Weights of a small image FSQ autoencoder: encoder activation gelu, decoder widths [48, 96, 192, 192].
Rows from block 6 of the encoder, named by matrix and row number. Rows with one number belong to one neuron. Each number is 128 + 24 x the weight over its row's rms, rounded and kept within 0 to 255. All counts start at 0. Numbers have three digits each. After the name is the row's rms in percent of the matrix's.
# fc1: MLP up (encoder.blocks.6.mlp.fc1.weight, 512x256), inputs 86-171
# fc2: MLP down (encoder.blocks.6.mlp.fc2.weight, 256x512, transposed), outputs 86-171
fc1.266 102:085123137124140193149100124135112142133160154140164083146103112083171114149156135139171112152105161159136117192087120151162122115163111133137101117153106134153118127131155132136115133097167132156147130091120109127117140136104104131123151164107108130112136165
fc2.266 089:140147099103161123111126107169114122166167127152088125101137124111170162115133171133102138150127043139137133120123115098127168115106117146123165148133122114159119086159144108117091152051140060105120144149157151128149170150155144087103147095106143121166126093
fc1.267 107:112092133135116116136123125152163104162143164125136143125183126144158143114098159116117100141131167160118143111111113148068139153139081117114093174110145154122178113091155138153112094140119111131111076125113125125131141066134078122078167103127148094166139137
fc2.267 101:094149136105151080128110097078106142141130080071149177146124116161148096120158122181128135135166145127088104143137148145130136126104142179140105129115114092156155145152154129155103108156144161153139157143113157152126107110132124118109133133167143109138134128
fc1.268 097:084103107151144127132085150131126147133086161153119108120120104130113102158189158139128127118122111125159119130136116138124163118105143139116127159139054133140145159125157100095125113114119120099148141140105152149114166088073096125100145119114126125107108138
fc2.268 098:124143110120159100146094150098144117164105151117119125128160133125155147138145123118162090158169119134111130110107145136120132144117172117092139118174113140052143126113173130082110138135135129121101099144098135146125137091092112121101152122127118122141149076
fc1.269 097:125163108126145113140119112154139117152132089162154103124116109113143151097093106129133110081111156134120126096120126135119138137116145130102138130115115130112167121143080140086137148110142117143106131153102145164147119099142131196128160109164098126121129114
fc2.269 104:152135157134129119134139105169072180165170138117076122120120124134125129137117081103127115141101164131149135153129164135136134152140108148094133142136141120106121151140122099169111108144056107139114143131168140102115122118115135152107128134130113165107135146
fc1.270 100:104110095087126113104156152090146149125140159111101143144110129107146145114172120111109169095155072106180107132151150120103115112129134098134138142149143146100148114120126122163076121130107100124119177107106107136135085128134118096117117113116098112089124124
fc2.270 098:169111174142135119135147152125132091097116104149126134117142148098165131110095140058152110132176143117101118163155153143118129095147124127153117137113127132149156119152088137127116159100110121126128147160158138112106156133105164171120139108176158103143124131
fc1.271 090:154166095154163124155102160182137105102134120130097103155147155163109112098114148103092146138132105145101133119127138128151106140165092131118146077162103111149159079104126181145134146095150120151110121147120153128113161130120147107126129162156131121201096121
fc2.271 085:173113125141110112164128086093111154112133135190161136165101116111110140099096132119094091157142159112153094098183064139159153101136121107158073121141150127137137084139125106144090124128155134125061103143151150132119127139135165148130151132124145116112114154
fc1.272 089:125101128146140093145174142105073151112120159127168127137129159162167137144097149131169128113140120147144120130139115076105125086122139097138143113139144125132152125174111095124123156142089125150100133113119129113164148107156105138107158117108126066128146107
fc2.272 091:134150103125151092129127106140142145128109122148125067133169139118106141090122096091139114147112127094121141092131139097098154063151149111137135133146132120071140085156139137147164170143132106124097127145165156114110125127114158112174106140122088168145122167
fc1.273 078:125144107137102100102114128120156153131076156103141106087100098141044153130161145106119129167132156144141111174150084135115142171134139096109132150124140128151111142103103120102133147127143092111136149097126120131149117133139178129108097120103114112124162150
fc2.273 067:120145121134148181101116156127105124122115139123097144122114123114134121142134138085123119148110144127169135088137126173148116097141128125114149047149149146131191125127137168101127116091169164175135121158135166120109077123134094137140128143148135113154104147
fc1.274 094:150095152166126107137147104152101106124120146109108142133139129153100092075118134108121154132152121116162111171105127110132131115132160130176154147122140107127098119129145177149145153114114148130142117119120113169134129132138104122084169112086139092167140128
fc2.274 084:141137087133179132135142106121137127156161113091122123149117141116112140110145113117112125107113127111126119087151121143119110158175100149087179081111066138114155151114101116139120141116139126137127108097141150100150108108093125184153158145138122124124108107
fc1.275 104:166162139141066103139121110134130165112140158145097153128175130118075137136116149134134111135179110100140109101131164134133100095111113130108090105091111137129150165106074111115121155168112147151157073111108140128160119095172101140153109121114153158094132109
fc2.275 105:123127091160143117125141100145132154164114135115106121109186104117141110121106133142127091096106076148132146127167097136102083087126121142151110103135134126123160146122095105173128106134121122119121123103133123140130137102143153082121100160124118134129147109
fc1.276 122:136150129112146132119097142164115126105115098120143162138154126150127119094066158081110109160150143090109135142113143064129115111130117124151144141115095163139119150142166143152159138122149086132110142105116198137119143120097124133120132138118138136123090100
fc2.276 119:160112128093117112138128141153094122107153058168151148120132099114178138111088173134093129123143143137127128100156148132119150095132173136121102153137131104120154100114077098111135155144108103134100151151123151086101165124123138143088119121105159084132113152
fc1.277 097:123156138109170111112126098125113112141148090143138078127096169095077123120170112128142154148193120136118181111140094093103091113143139136114122122163144149121125107105099168128150137121109114175132119124143139143132089110114113162057116151094090150145076107
fc2.277 096:102150132161194142162143095107114162139120123120153093115142178124167110117095149170134092141115104128118168135144079145135174144127102161127108141142142118095134152111100113151103087086114103144117122157092109122107099125127117157093099171095122135119166098
fc1.278 083:171142131133128143125124158136129171143101089129145136117112122158157132136162096126124109174148180097119139123179103083126068149111135106138140101076071145109115139103097108157098102119105134152081133143096156101094149136122154115081137127136176141121139134
fc2.278 091:185145127113148139084111136135139132123131134182122150146152130102185131107126109137166098125151121128135134089126122169138122128128127116123104149157149145110153105141099080145103159114169150105112131117144148070152108083121147130117131129160131133128134135
fc1.279 102:131143110093167089192152099126104113176113093135150144157103101113129109053178118173120129102122063117138131124166106142139128103139137122093102135104139066125123166147160132126126158123143158156089145164177097085153123156153143132119120099120133146164145133
fc2.279 095:146145128119129101183119110151098107132115111104136127159112148142150126079105094161146123096129087127117165118134141137155102088115158122140100132136123124078118105153161086122151142159157143092117143142128114062133161174127081164122112111143143099111095140
fc1.280 013:145144155163120099161109115157137123090091171149160137128124125140097109117158114132115155102135136153117138129119115086153085133107164142085139100119101124097148120140117113117120123136156121110167144133137164121110081138148148118110102135124143138041114112
fc2.280 023:143135114166128123122124138096144128103150126129144131121159124160146109155141114076132096117132147132133109113106136155124139111137135097113087156116151091113141103125152153140115135129112114133158150147115151134118105124131124110145135141139123132153141138
fc1.281 113:121074155113122113138154112119152123135164167126147146138126166107133117106114102091139136169140120089138126151117117129114173134136112099118131167162121135136186130136094083092123148160099131177120152170110127109163130094176129138126114129139127141159101134
fc2.281 110:109130151125138090177100159098125112126100135146134111137162157133137161124153122177184125136125133135136115097131131112115105126107183136125139093093098140118092094109193162154132132124101130116158100130109144139160156149114159105155173167090091122115096108
fc1.282 099:129127107129115160096139131142123132094130140137171076120092133142157111161189107116133128131091107131153076136099141158136142114165127174156116115090142124125145106126100145125119143173155121126134131113089106131141112089150139132131151190141127110104149169
fc2.282 102:143130150112114111125155169123135165094143119130137119131158180127114126114144117123118198154128151074095147103159137122147110120164124116147125108115107110119081143082107120098155121124113097140107162134089150116096146147109102126127156137169115147139097161
fc1.283 107:137138149116072153142136117118139098153113103155083193102112155136104105108126141148140100127132124117168107136136108145155121108116111122096095173138117118150154127132113126142102119104121141127122148128104091149110092139120122118116144106142125140118120135
fc2.283 097:137106090128128145080169103092152132107119129138148099140085174091150128119093126130086128149103113111115161108110114109136176149149114098104140112185119117107135128081116152096148154126131115112144136139126127126121153112119114139114118114159129132146119119
fc1.284 067:099130128131106157097166113110190147073151122147121130116127113153107154130064143148098098127149099119101145141111116129135140105099107099124149125192164108106062123134138103106138099121126139115194127191102126153129134128159140125146105126131115150133147120
fc2.284 061:084149139097172106129124128168132092126114165077123080154129121126070089137122138137177118094148106105132170116128095171141118159123136138126082115119114123133125130126145110109091121157119128152123172136134134114138111113098064143133080128135073132168130097
fc1.285 152:071112109120122153144140129098146122094139148117131103146126131113161149120080123138138106115076063096159146120136151182135127094083112122102145126124144135132145118121127161116127134153134100071117116112182171135137107152134096112154136141109120117130141104
fc2.285 261:158144162146098153125114094161122121125146118094121102096154133116128115152097113146067107166130134095122123161120164117133136156078124129149140162097116120135118146107140143134138165151100123130131104161104127168139140138157145113087117124129145102133142124
fc1.286 108:091159095130108095189138152116165132093100136123155161165155144131108135143090129107120062155110114100130102147143131115145127092170135141100127140097129126100130128127116089135095123087115075172152170107096171126117136126131131149113110101138100116091138125
fc2.286 107:128143085147102161138117152172147127109126147138149171138146087155143126135085208120115088137104120122098142131169121123129127150143141090161132113124105123135143114118137103112116166088105147104112147125145156111164125156150143099146087106114155118139131154
fc1.287 100:102146114121141108159143157159154130120091128122126146075139154150099100173116113123145127122101134127152126120109156083166127159133093141165136124119186132111141165164093063103100151071153056175095152119124137110146164104165109111110118153130140168131126127
fc2.287 101:122143155126142148113112127127124124143147070117148102084112128137098148122141143116090105146123129164130181112138110154140123151106168150118108143100118109130132109142134194119094113165162160140141140104125119135146128159168128159117136110134113122119136130
fc1.288 103:133103098096109130105134127099108124078117132097136109134128142122129153106093145113154140111179138135101087135138129125138164130091134146103118137082121150124091100096112126114139107134156112122148120143134177126162116100192154108114128111123141135096144098
fc2.288 098:113094128086097136132112140140132115113116128183141164154118089128104165091071139137134097083156121099097114123164124114136122113123103114136122149141069149121148128105128133135190141119189128115133105153118171105126124103104176155174133093146155130177145105
fc1.289 095:099119079171174146104127138109131150124136170131107127158116116114154127104171179101142169150120111142091164155129101171100131170142111153129107132074137088145119132127130118123130159146159159139139141112119120135167097160170145187143104099123118163094140107
fc2.289 094:135157132151112129146106148081112102144113111132153107158141167159107138095107105209122106136111114154132151131129118105167128096145110142166144112116131171076163080116173119109082095117107122104136137104119145143096125098138106126167128122136133123126144142
fc1.290 094:106119100130120183148150124172151152115109130158178171128145132098110118121157121084114150152148090129091117178125101151140135155119127169115140170140125136102136126136110125097142108129140130125113083148100152156094102127097164132132099102129131133115099115
fc2.290 101:074152134132157132149116106117178142150117117137168125163144146137121136122089117055118129135112121120159155153096140112132131149149121145133100156124186097150158124103082127162093118150178121133079111167093112131142098108131149132145137110120093118147123103
fc1.291 096:114133123132116169119145179139120120112100102172137129117109154105154136113146160150139127188099093145163119112105134140141099141142147118130085124097117143131092126137130147120140104168097160116133137098140113099150110139109136089137166140135089153107085184
fc2.291 078:147161087101155130160129103151175129084161134119101119071142156141136140149115136056139120120128136133115115119115120149095112150123136151098133143100127110075134123133096144107150108120124108098111113176149131108100131115151133115132125142109135108113066122
fc1.292 100:131168128145150048125107126119146138151139107123119158132121126132124126100136150049146162125124100090116075128098153134160148119164107159097153138107129113123081106159139138150134147183133113105151096150086138176090089141123159081134171117170113152106147127
fc2.292 097:118155113100134152120107106150101146115172121184111158141163151091109114098107144153126111171090140132147116126157115138175143138177097169128094132137125082140084130106111117079162134162114113136128127146140152103142148137118159130154122123121186138115156137
fc1.293 116:151110159117119151108125114134112146145132144111080121124184115125136155147107141119165142093094184118148112175125105137108140149176082084139113111177110118121121110090131113135174122100143085142164155097174138130105124121070114128131141109134141110124115134
fc2.293 102:119163108080108109134113140155098151139135132138155102107113116150125131102194106144094147120140130096121148140109161121106098141097167123144143151099086177128152106123139127132096147155131142132139110140128125144195128137114132112172109131123161119136069145
fc1.294 101:155147117118145147128111096109120137124129116104128121077091137110136114098165089149136156155126133120087151121133137125140130165122123152154091098142103177136167142134112112142133098131075125121127169199110107094157123164155096095139139153151146149122147118
fc2.294 096:135121155135115142151116078124119125131104084117116125154112124130158134144122129142169146146154141095114134107126133096127162182147108134139130121159139193130129142125150115124123122121080085101112135120146083120114142132114117123134170125159168134152155093
fc1.295 113:147123121122118128172110111155129101124118157144094124113124113110125089172148130120126110148100139143135119112062089156122150145119133132149102159097126138133152157136099094073134145189187096121137086136131124132147114145136148131109159171095119116088162093
fc2.295 108:127143152110129124158144102156109149145173138120125116138128161133156077129108159126149110148173142145136145108095080161104078075139128089092092190164131079144120102147075127119087153112090163087150165101102111140146104150107118142136158147140170153148102125
fc1.296 086:131092121147132110133135152093128120155095087139149127113121117153093103127162190127140137083083126107141092136139113112146153111143125109094113096142150070160145169109120145111128146095125175092080074162102165117106157116138078120136137125123120134113123127
fc2.296 093:135126129104150132134134114078107133146158100159156116138167127120170163154153130096161128113115074168142131144115114126124154104145153110171091125100118114101160106130078115151125144162151131101092131134094136102139121131126121158125136104159140152132114146
fc1.297 109:092150150146142069122151145135126140161134146148107105110123093148162118103152122121160150144124128140143152153104147096112103123150144135145112129136106109111166137172116113118117122125110095127081133128143123144097099139152156138100147122155135154131126153
fc2.297 103:173120105082082120129128140127125129118111122107112131125119117176105171157181105100118132100168166115118084096148114160136109147183104179124121102135128129153136152066121134112141108156136134116171142145103159113111131116136113096121160137106124122137162103
fc1.298 105:116156102136124141150136122111097140123137134100117093108155159133145077145102142168110139132097082135133115118122113096171152132132092120112123186060100122135137122085108101117169100083142110131119168138182119128141133147133102113124123115085174172158174133
fc2.298 089:182123113134160135193114173135158153112129097125111096137109136108153124132136129102103153105071119107135119146123158150141114136149114103149134161099145114141140138125115106105192124090187153142146129089139139125124141109150104111121131159071150138174146095
fc1.299 100:150137117120108151111095173160138096153099125125103133133145180180145141125134138111110127070109158140175166096133108145147105120147121120105131161085125128117129121106085127108125145107088117166138100125136145084169172116101111168101123119086078104086102114
fc2.299 101:086164131108131111122170140128114121103137111163161103119148164128107115122141120113136088139183138120126167126121084145130115101093134132128124113127151141121138127089103131114141148156132130159121116125149132089084125149147153135099145121100125158102139145
fc1.300 104:078155134113139139115132132093137128150101101162128115111069166124108078092116127132141128141139156150125133105149113116128141140127131175130122121136104136081139121142139089165096084060085131141118116128166077120146122149132152151133163151107157177154170129
fc2.300 104:202117071068117146069103107122114148121126138105162177129105148136120115134115160126117153143133139120134107124132154154161126096107115142140129115099113121124169147111128172121154101123140147100157126129135125076151139088161151137090097141136132085125118148
fc1.301 092:100133126119152124170168158126111126128081127102120130165094107131155197119142135118096130100150133132130152100128136138116150125170134096094110100109153080111102132139126119128130095159143130149111104126095113102140116179077129164107155136131116136177102187
fc2.301 089:139085138139128106115088097094158092134123123075178130143096152108095115147145145089140134160161144154132087135121126135149093113087135126161097129174112145102165130144161148149125150128126124152148124119122144180125129121177175163130109096152106124097124079